config = dict(
    grayscale=True,
    tokenizer='word',
    decoder_layers=12,
    decoder_norm='layernorm',
    decoder_activation='squared_relu',
    decoder_mlp_ratio=4,
    decoder_parallel_block=True,
    decoder_positions='sincos',
    init='kaiming_normal',
    beta2=0.999,
    max_steps=8500,
    lr_schedule='cosine',
)
Rows from block 5 of the image encoder of a small image captioner, named by matrix and row number. Each number is 500 + 25 x the weight over its row's rms, rounded and kept within 0 to 999. All counts start at 0. Numbers have three digits each.
After each channel's rows are labels from the 100 images, of 14976, where the channel reaches its highest value: "top examples" is what is common among them. Only what is clearly more common there than usual is listed. The data: simulated telescope pictures of galaxies. In brackets: how many of the 100.
# pw: pointwise conv (encoder.blocks.5.pw.weight, 128x128x1x1), inputs 0-127

pw.121:475491486483536495478494519476507528511501526482480518528494477453450477505517462492481540461510502529532500481506463481483462475502485532489566478482502499486476482475547487508492481504503501509494498486480499542499469534454511480498486442500467488444472518468450478511493483480494470508524472544490521495476477510516516490508530486519480450545469525497476506459456495489488556486518
top examples: tilted (47); barred spiral (37); winding: anticlockwise outward (37)

pw.19:503487486548541447465522523542489470515480502492491472483515465514481533493517521494503488487487538491456531568493487512537467537480528512520506519504527473513496493495459507437525501482512524531573518504501483525553507488506475507481541516507472463544497497462498469494489501467448519467460496499507540485466496475493513537526516504513492511490478525483509492493501532501505479496501
top examples: edge-on disc (54); many-armed spiral (39)

pw.100:470472522487516498537513477487491527464472534516484484490509512562571559501477542490540475479517528543490484492506514514482474535505509534529539532493491530518471510484532488482479464512511486490524531487510521521456508518516516483476496533489493489453528519534501518546453480477511516469522511491495491482554483508508537480468506514502505487487515515529553488464521476518480531524499
top examples: two-armed spiral (90); winding: clockwise outward (54); winding: anticlockwise outward (46)

pw.21:520502499505521491529484504512511512520542484478505525487505493499485480524498488494491480449499510513545517531492491528523449503512515519466526532518532451475474460507521534454484486512487521492457524477454490516472474521526528458556550460442504497495524480473490493498510494506434488528468517503515472519470470452502491475488472533527503502522491513530455503528471507491510530466510
top examples: bright star with spikes (100)

pw.99:540434518495500438489532504500514456490508482501509483497489473472487539442525493493486485503450489473478508512488485548477491484491520479483493492511488489498497488504542503488504500465515555478479526514454489503532470475488460507488541470479515499462479496455522512518472485461479513496486484484539472527520464450497510472471446524492500474498469511437489474495481497518468475496500
top examples: bright star with spikes (56); round elliptical (46)

pw.72:491495532489501516511479495546528425469469488500511508471483528489481552488494520514538535532475490481475481522544507474439533506506506463515561478482485486499495499490509514489495480494475502500524503506498501456511492498486476491508486523475501486532480542493477538520479527561511530512522513426530522467478511531460489522527515494493440481485506489498529529518536518485511521509514
top examples: winding: anticlockwise outward (70); barred spiral (64); two-armed spiral (36)

pw.102:497477459544479514487503532475445493495533474502498515540520490533498482509520460501508453512481545523482491487479467519507503537502521502498535566476449477511504506463498501491509486527516507488499549504499505481507481506494510484528453456513528496458543470530530520468517493491541510544519466537518506469513502488503490504451492450520520502485525495458536486476466483507545475501484
top examples: edge-on disc (100)

pw.69:489505526497472491448537455468517516491495499448490525502499501525495513521508514494497496491486526461483502516516478467521516494509473508484478538505489476536483514496537450521541523527532478509520486512459474552483494494503509473463456494518491499506507493578481452498517517446495510481500474535511466507451520445494505521527489492484500538507514500478504519456523554486531522496459
top examples: ring galaxy (99); tilted (39)

pw.52:495518498505490500521447512526524559458516514457514477518491505486492464510515508464491512488459495465511489524484487515523509548523464507487459497512528478496509486495494517476521531485517502469504455476505518492434481521504503493482498522494519473483527500496496547505421468520495517460483540546502525481468501461483477542531506481513511496510538521519501508514456531523483430493487
top examples: lensed arc (77)

pw.98:495541487507483499512520479513484520501488491478473525500517492488503521517523494468516499539488523462502501519481473519493517494486485458525451512511533471498495510496518494529494529497495543513534513470537465478518533451515416503516441527460525478459518481477515512563511538507500494496476509473545484499494509536472489465490553479481491494455478517509526530483531451514494474497530
top examples: round elliptical (75)

pw.80:490530552454515537542489486503529516516514503486521507447526488481526488482516486539497524513461496518467489495548515513508525507517543491465520522473530498533485466484464527487506471529459506503555490533504490495506483506500467457464502476515484521476513523555458527468475494526534485461516504503472488523462462495499516506523493476512497466513487496510537518523453504488537502556487
top examples: ring galaxy (87)

pw.53:449507503490542480489545481459486476476521502478514455483502474565545508515514520507500514509535492500503518542442498486489505513485482497532509504493502504529458531519502479455498470505495541510487451516492471506483511480512513495514513535497512520516528491483535505507468568499475531507468524514547483473550509534513471468456528537503499484512497519482477526502489509536509548465522
top examples: two-armed spiral (64); round elliptical (35); winding: anticlockwise outward (34); winding: clockwise outward (31)

pw.108:494512562546502474509482523481525488523472485506535502487477543516508509521484525519487501456453519482530502499505455488465497476523540492507506529516488471524489463490468489492447497530478541472431487502489515508485479499481480463524434493464485505511469484500465485482463527548499470499509520477509500507514529505479488462496516527475504487502482565477481527537506488535488517473489
top examples: flattened elliptical (81)

pw.101:531517515516512507482508495488480481431466507523489488494483473480529556519493520503532487501494502564516480445482510488491500496515531463534473502477490487446501511538457464508477517534497495485483501478540512449513485476445523518543532506515496492525463504518519501495552494460529474504504472503486474515460460521498487511499515518482524471454496466513545470485541483496495505488490
top examples: barred spiral (85); winding: anticlockwise outward (63); tilted (51); winding: clockwise outward (37)

pw.82:494547482486534532479495483506519478496493485541478510482500459549528521499499534476523471530532506492474488462491507527462530528484509526512473479505454521485530489507477510533483481458482515487503483496507486470496524531516495495521502547492502500462526483476568496502456512506482523489484480537483492491508505518481515477441516497479512535413525482505536538480486508569497503502491
top examples: two-armed spiral (53); round elliptical (44)

pw.16:483511515468462454502551510465532491527480507514495481540476482537475493465518481471482475478503523507491493487494518474532498486523447438507476462506481508477517502527525463514537513482473513542486463498531489468494496503491513515517468486516460539487527471493506520516536481490463490493528500489517432482486493493492479492486483532463512507489525476522507464454507446507487438488524
top examples: irregular (96)

pw.65:480498498461487529494540498540458503505480501486479518512432490503491472533470546497503482464545529519528491527475475485507468495504501512477517521511481512519521513529495506533481426500504532503479531530471486498492466515580549472495488496509536490488510490510530531496485473511503512482499481498523474512534491515496520524488478492453490457548521512512522505451501461545470478489482
top examples: two-armed spiral (97); winding: anticlockwise outward (50); winding: clockwise outward (47)

pw.24:499520553442515482512509547483492470450520510549456467501488485491520457560488492435537509507479484483530502501519485520462495481506473515472497459504519493519505518498554503434483512492526475494492456500474496525515522517459493511532487468491535484510520510520497494506485484478517495489469565506502479485514485449500486513504472508462521490509509514466526500476475522502484530486486
top examples: star cluster (100)

pw.14:460502498517476523502500525490510554493451524502508455495462477509494516504446529481535503529535499542445510535509524534504488504513483488484516490497461511507512506524508482524527480501529487517479501453513485474480519491531505517448529568463473472493503506539507463529437500470537472458488481487466472466505490487458528481510506522501467534513495506513485533492520514505486487501470
top examples: barred spiral (61); winding: clockwise outward (49); winding: anticlockwise outward (39); two-armed spiral (27)

pw.6:507514507530512522498538507479511484505502522495468533505451528499525533523498485512452454484518496531501479509464500514535468476515521527461503575534485490494496516542509497557472464476496495528505546505525455506493525535485527482510492518533487484525522527537466475538494529487513478524499512528474487513553488496487464481436491477501475488515465506472529520478524538517506486506509
top examples: two-armed spiral (79); winding: clockwise outward (59); tilted (46); winding: anticlockwise outward (34)

pw.45:476501423524497500437502491489451475492467505537483498523505503519488456499500513516475490547494506497515485513502504497530454482509495494493490538514503508462494499501455519495501487483480509514461490511508536535527439504495534552518512462477461485500519531434519503477520495454493469537529496501468498493540494506473475496495510494512488540517503468482480531505504466443474530495479
top examples: irregular (49); edge-on disc (32)

pw.43:476494511537493492511522573543484528516497501540496486526509480515475507511526485517509489510447543484458520491501502515522506514509489483523458512548480451517533508460528474479495528503508474518511502566526531518513513520492505527508538450463480483518543497513522473510479502483530483470517500532498522516505454491489493552484469501481489520471504525508502498499552512473524501556461
top examples: irregular (69)

pw.124:511505493535475468491486526477521493519470564494492472469522521518512550510455518455550498514466494526495481479544537518490531523487524499530478499477513459505510486518497526511499498505474527456506546505566540504498514496538457507465461529539477478527493521500459514482493451482509493491516515513503532494511498479496492503491505453497545542488523477490527504515484532530530505527478
top examples: barred spiral (97); winding: anticlockwise outward (63); tilted (45); winding: clockwise outward (37)

pw.67:474524472522486518468507568514503502498492474542509508502513535488446481506514523518515477490471491511532448503487482476528496473528507530504439512539541517472462534516524494497472529485461472512471455519528500520508522489495521508482547516467524509481507471476512489509539506455466472534485479519472497523503469502493506482499532477492484517451527516471453499506512490469469475500454
top examples: irregular (70)

pw.127:509528511459521484487523527511476484503482436483494478485501505496502550476533507486489468525475492510502483494460537518483455503504485503506490486509506502551511506490473523510497495508473528500482479456491518514495488502468497504572503505479494525486478512443522495434499487546497492509474499526541518481452471436502505505476521535563487477460492497505505532537489524470502545485533
top examples: bright star with spikes (100); lensed arc (26)

pw.92:545500473476525477480491526516472482555525517499473518530467490489493478506487478495467476515476488475439500485518523505518455555506465487490472519515475508464505501533490474510503444518494463513513512543464482454510483488489524498519483497502503479499553553493495527452486497470451504549487489538500512481504516441516488521475504505458504520508477511496506501553450496485514505500490
top examples: round elliptical (61); flattened elliptical (36)

pw.38:531466492520501493519472526521486507514510476497503495536553510526524537502477512479506476502472494486544525496487509509526486526541515496489478479535458502500504571505526523507483426460480500496498461482475512480520521514500495526510527532507537473528489513469483505493516498471514490482506524500489487489539523499515568477464527495479484517494443491563555531486510510555478492499514
top examples: round elliptical (95)

pw.9:504535496481508510530481507529474425494503522521481503514541499509507555497519470510509520471534497515521478464510522510473532504523491503490570481484470492520495514513447540520505478496498523514524514512487511474498453495462474523497531502544502491478520513512460533510536479528493473501499510493508538449556518514551494463495494505475494528533476516501498549478468520555521490487504
top examples: round elliptical (78)

pw.115:514506506481502502511478483524525514450513525520455477478520534496494529480493507506467524504477508495513449462533515534510535528443500501475543485466515517478442499508489479507513517493478499535500508508485512459503487515479508483505520472503464467508474550526475503432468485514512530474463473496493490526536500504510511515534502490516460467501549485462519473498466466501530559461513
top examples: ring galaxy (77)

pw.64:503549522503532516488469520488494506490537515522497561481446525495461497482528479458478465456512503480560494458523483536480471497508494510459532471491508519495477486479534460479446480536496512504506545485515479543503537468465462493490495471498531501500485495473510517496503496507457520476525482497492492516489455473513481493447517556490478487532473516470515508533500512477490484502506
top examples: flattened elliptical (44); lensed arc (25)

pw.90:513492527496553481496490511476505525489484515526483500504478497508493465486513486508503483499509497501536524519436548530451495473499472557545506425480459484505479513529519492542476503502508503505531543474492488504502493489501522530499545483483485536482478484519517538508494471519509494518491456499462495508520470530504522528506541449456479533508527523540480544519493512478495533491547
top examples: round elliptical (71); irregular (29)

pw.36:478518489483482500469521470514519479497487469536511483461502484502486519485509481472456416498525539495475462501485522494512479540498469484515488503483478513448520518531480467505499517468492487522460461441489541491494515514517522553482538484503479519489472539478512494501525479449502513505517533501503475487504467521471520488495498481476521483482539459458490498548491468493509478531448
top examples: barred spiral (96); winding: anticlockwise outward (83); tilted (48)

pw.84:501488484512470497532512545487503489536492502499538486516487512475530500530482459515500495480489509487497497497479464521537496508510509526506476516488490462482515543503519501498490520488481523538490510516548521542490444476489483478507484534531522503489474498492495467532504493483470508501480593495468515460509517533509491561504547511550535485488524507533521521464544515525445507453524
top examples: many-armed spiral (100); winding: clockwise outward (53); winding: anticlockwise outward (47); tilted (41)

pw.18:445493488542525524514509475502506501498491532496472502481472537473460469510501497472481475474462482537486546495538483504551494506458492478484509500543522506512488431513511519490501461487502509494522473512522459522497512468526519474472530493476515522505444526473534539480448485519473473488533509514518514506513518515491535488450467495494483462476517534485472476512523523503528525528535
top examples: merging pair (83)

pw.59:513511484508478495548517507494510499523541501498497457510505459508541494480501541519455536492504493494483554484485525470510513474492482545508509461485517468559507504517517462566499487486496493540513472540510484482521503493500454473494450519536510560502491499501517552508483527503483513491476498505513476518522546512528476510496536528482462496511495513516501550469485520507540475455523
top examples: round elliptical (68); irregular (27)

pw.15:500493489516483476515485511508514518508529479471528511499526521511481483499529491499512511448455459484516486488432514529495463450531496520519465454538486498460509486504526508504484529506507527522490458486494505475497511511506438525492486531485569543506512433460550502523474474531508500490469519470473511486511537499485469509522529505517489493457528500519490494499495478512467449487495
top examples: flattened elliptical (46); round elliptical (25)

pw.22:505502482435455555490527459532445439497461504486525486522498479507497511460489477465503486447548502506511475515507513515538553497504481511503534566477504497486509506538495493495512480497513516497527552489542479472476485534484500496539482502516470499477478500457506486517503491507501507490500542511496470540486464495499493501467498487547527490451509470508521472484497506473472484498510
top examples: flattened elliptical (65); edge-on disc (35)

pw.119:475469523518507530507519500458482489473518512512508511484481535539522542498453490473521468500504543483475493488519493478510538512534538502514477552509475475565476525512461483511499441480497498489518548504542473470494505487513489496458459504496493455534487527527496482509530512484470470473474538496531477492521512493524544468509488499479497524507505528479509498467478528552524474527534
top examples: two-armed spiral (99); winding: clockwise outward (56); winding: anticlockwise outward (44)

pw.49:477476541501522468500506514537474559518524514471519482482453497545547539524540533485551476506483499503503529517494481509483460505500482489583479465535485497506476524515479488504492484483500495514541489457482489513498472484522504536535520513454497515530502499502522515531515474515495505471512554496518500507506490493510518499454526554456503488464503506521466514510485459542494506482502
top examples: round elliptical (100)

pw.66:509512446471480506477507476513489525508493528476526486536457528477448467486502500486499491481487451492508491501511499525501483501535552495457515494536488545478448481513459477493484475516499510471458483518491464527516483449527496444503422465501468485470510516506513487488526489493484482501519493481504534511536484460489502518517502520481500456541496464486458532468494477485520487495516
top examples: winding: clockwise outward (63); two-armed spiral (54); barred spiral (36)

pw.91:533539481493463532486554543502473509513458492529479484491503469548480513494513533486418488517522486495469515469490488528492486508496506511521481473523501511511522512504491521461481442486492516487438490521487504489469489487484482511477483490504463499507499476488504499486482538477495473455470497515503449490499476483447540490523484541448528532467494463504510487525526458496463504516486
top examples: winding: anticlockwise outward (64); tilted (60); two-armed spiral (44); barred spiral (28)

pw.118:498499496513509502465537438514552524507476507517489461510492424492501514464530518480467532478480510516482484478493476464516542468532444503575432452531488508475486490497533500500530519498498500504492486455484513485506530489515507521502500490479492478493498478540483490509515509487509507521505498490503521501500510481442466487485466520500515488477473509473492465481501515496504469527434
top examples: irregular (63)

pw.122:489502493463481494472556496493497515560500522512502536483545503471530466523469520455492488462498510531468498518512497465512479494498489527508512510526495472464496486431510530453512533483477550505501484493447461496478486508491496494535501513496538480469541490544504474490509537458496496536500566555463502493514488514485506454492501480482493535491527505490499494479481476509522485493523
top examples: star cluster (74); small (60)

pw.83:517533492502483464486514506487526521491496503504453531482468498479506469511484522489486458481515491533505528525464472504508499468544515530502496458490511480466509529489497487480512513496483518518479540502466461501459534526516541506526493494497523504464484461491499461504483485479463481444508535527471454476504439471483512506477487503477507524503447576475512464541498489521478489468531
top examples: star cluster (59); round elliptical (33)

pw.103:549461502510518514496468522484482523511534553484500542466506461486481503470510505506478525496526460519495479472519516514497483539526498522491489495535490504534524477498459492532482548502497486518523522532478482508496459454476467476499519480524480500498548486526495464515572500509517475490440518520492477523468510489503528499521480457475514519501477477480545523491510554504533453514513
top examples: lensed arc (84)

pw.95:496486511512460513473496516523477511479465485511543487462470530538543525530482505521480450484516504513488514479496486488540530499486532543522525544478508524507501499515503473520513457483474439524474504506493442507454514460482479486510462509473477511482490495528516502507484524471505528483513520541485492444528466511481553482497497504468492487495499507489492560458490511551461507525502
top examples: many-armed spiral (93); winding: clockwise outward (55); tilted (50); winding: anticlockwise outward (45)

pw.77:500501544474471520497441474501510508497506504487501500500528536480489504492515570513441531534546502492503510466518501489484501458468526522485488503494520488543488435477491507480492483543453489491516461520468479468448534520514518482487542485524522515502493500497471507484504477522538515490504495476436531530434511520487508506529507478484459499480483494521507465490498498466502504532490
top examples: merging pair (86)

pw.81:486510517525540516519504478497531518504517502484530512534479577480498487459495515427502508487484480512495466493529493500515524492468502539497535510515491524484483458487512482470527518524513497531505487503528469547514541504491504461463474466510457507496539488471535483490472528481530501504495496503515540541452513492504489506497455537504439511553510523476495476488500517488532552507508
top examples: barred spiral (57); tilted (48); winding: clockwise outward (45); winding: anticlockwise outward (36)

pw.107:512467501490502518502451497473423504507501484520478451484526487510506475513515472495510523479539481466492517496526504523461499505472475538556440437507515532490505518472482508524533493513501524464498527515504514504480477504506472462507496459537529500477501483485490495464540499474455468513552502514455522512488518518477508519520482456463472530496510473510491520519495506519540500460478
top examples: round elliptical (97)

pw.60:501525536494500517492491520476487524505464501502502521500543490475492455541505516518523442505523486529488482561511494464475527524526516508463548476485527529480501485504537446494536509497478511492486517475463496536465531536467500532522499466491498500492519534559512499471465515471513499515504478523498538474484480482491512475498502491507467499484492543471485518466457531537483566483512
top examples: winding: clockwise outward (55); tilted (54); barred spiral (46)

pw.32:507478525460494519549508484449470541513494457509496517427504483454501463502490492553490484463533496521473534533495519507506500517494478515503502440492511522546487507494531500500483544503476510478517486509515499520494521471489564471482515525519430520466499482546491509502504465517489506549509488488489487487529490515511501512533514473482466509546510486509490519495534504530512477479463
top examples: lensed arc (72); ring galaxy (25)

pw.58:511494460463539495532518515486465542485496504454478482504525517458498452455514515504527492498488481489512486520528511541460496525498457499517448414536504524513502500457555515496514526456478510455463456479509527503471523464519500493483500510480522495499502458520489472522459487523513497496515541490498470524470478520470484508471528496486480514518503499513493516516511506515491453504519
top examples: lensed arc (55); round elliptical (27)

pw.12:495509522468483472509486500502553486544495494505519542509511513474503482501508526503512454481462510486551489525501474532470507467477508493482518511477479539512452500500482500470498492487441498475525508474467439534486460492504493520514493480531499491508474487513522528541535484473452506513489498456472496502488454441511461474515461498503499469503446521497495492473488522439495520509461
top examples: merging pair (82)

pw.7:533496495486495516526546508498464548513507445455515479480511487514537474498496459583533513505527489520483498490526515527517483527466506469523511533499563496519468520483494500472494448514494492484549511499531490471446523481528531507537490511507480488527509475512498522484491511476497479483459527492537502513510485508541499473525473551530479488513484492534505522493483488526493550492483
top examples: flattened elliptical (91)

pw.28:511519517520454504545471521487472464535509516504502501525482476503510472477569489492489514481519470494491481476457503527525531504523489514536538489489528530562516520501498515535483489501505474520502487479474497500483503460512467507516450558539510535534496472500469526501518476510531509511491527546509531498483477526500536493462504492482531524511457539518456556509479496522478481513467
top examples: round elliptical (89)

pw.4:496514523538540509502501485518473520453527482499509498502485530523543512505513498492510509532551501459501526501531454538529512521490514526554516538435476481504444518533546475488499534489501505484461528475546521550490498524478517479484464508503487515510487536542475496473474521477496469484482509531475503512507464493497468457511514542511532472496497505461522495508499517520472533501475
top examples: tilted (70); ring galaxy (58); small (49); barred spiral (42)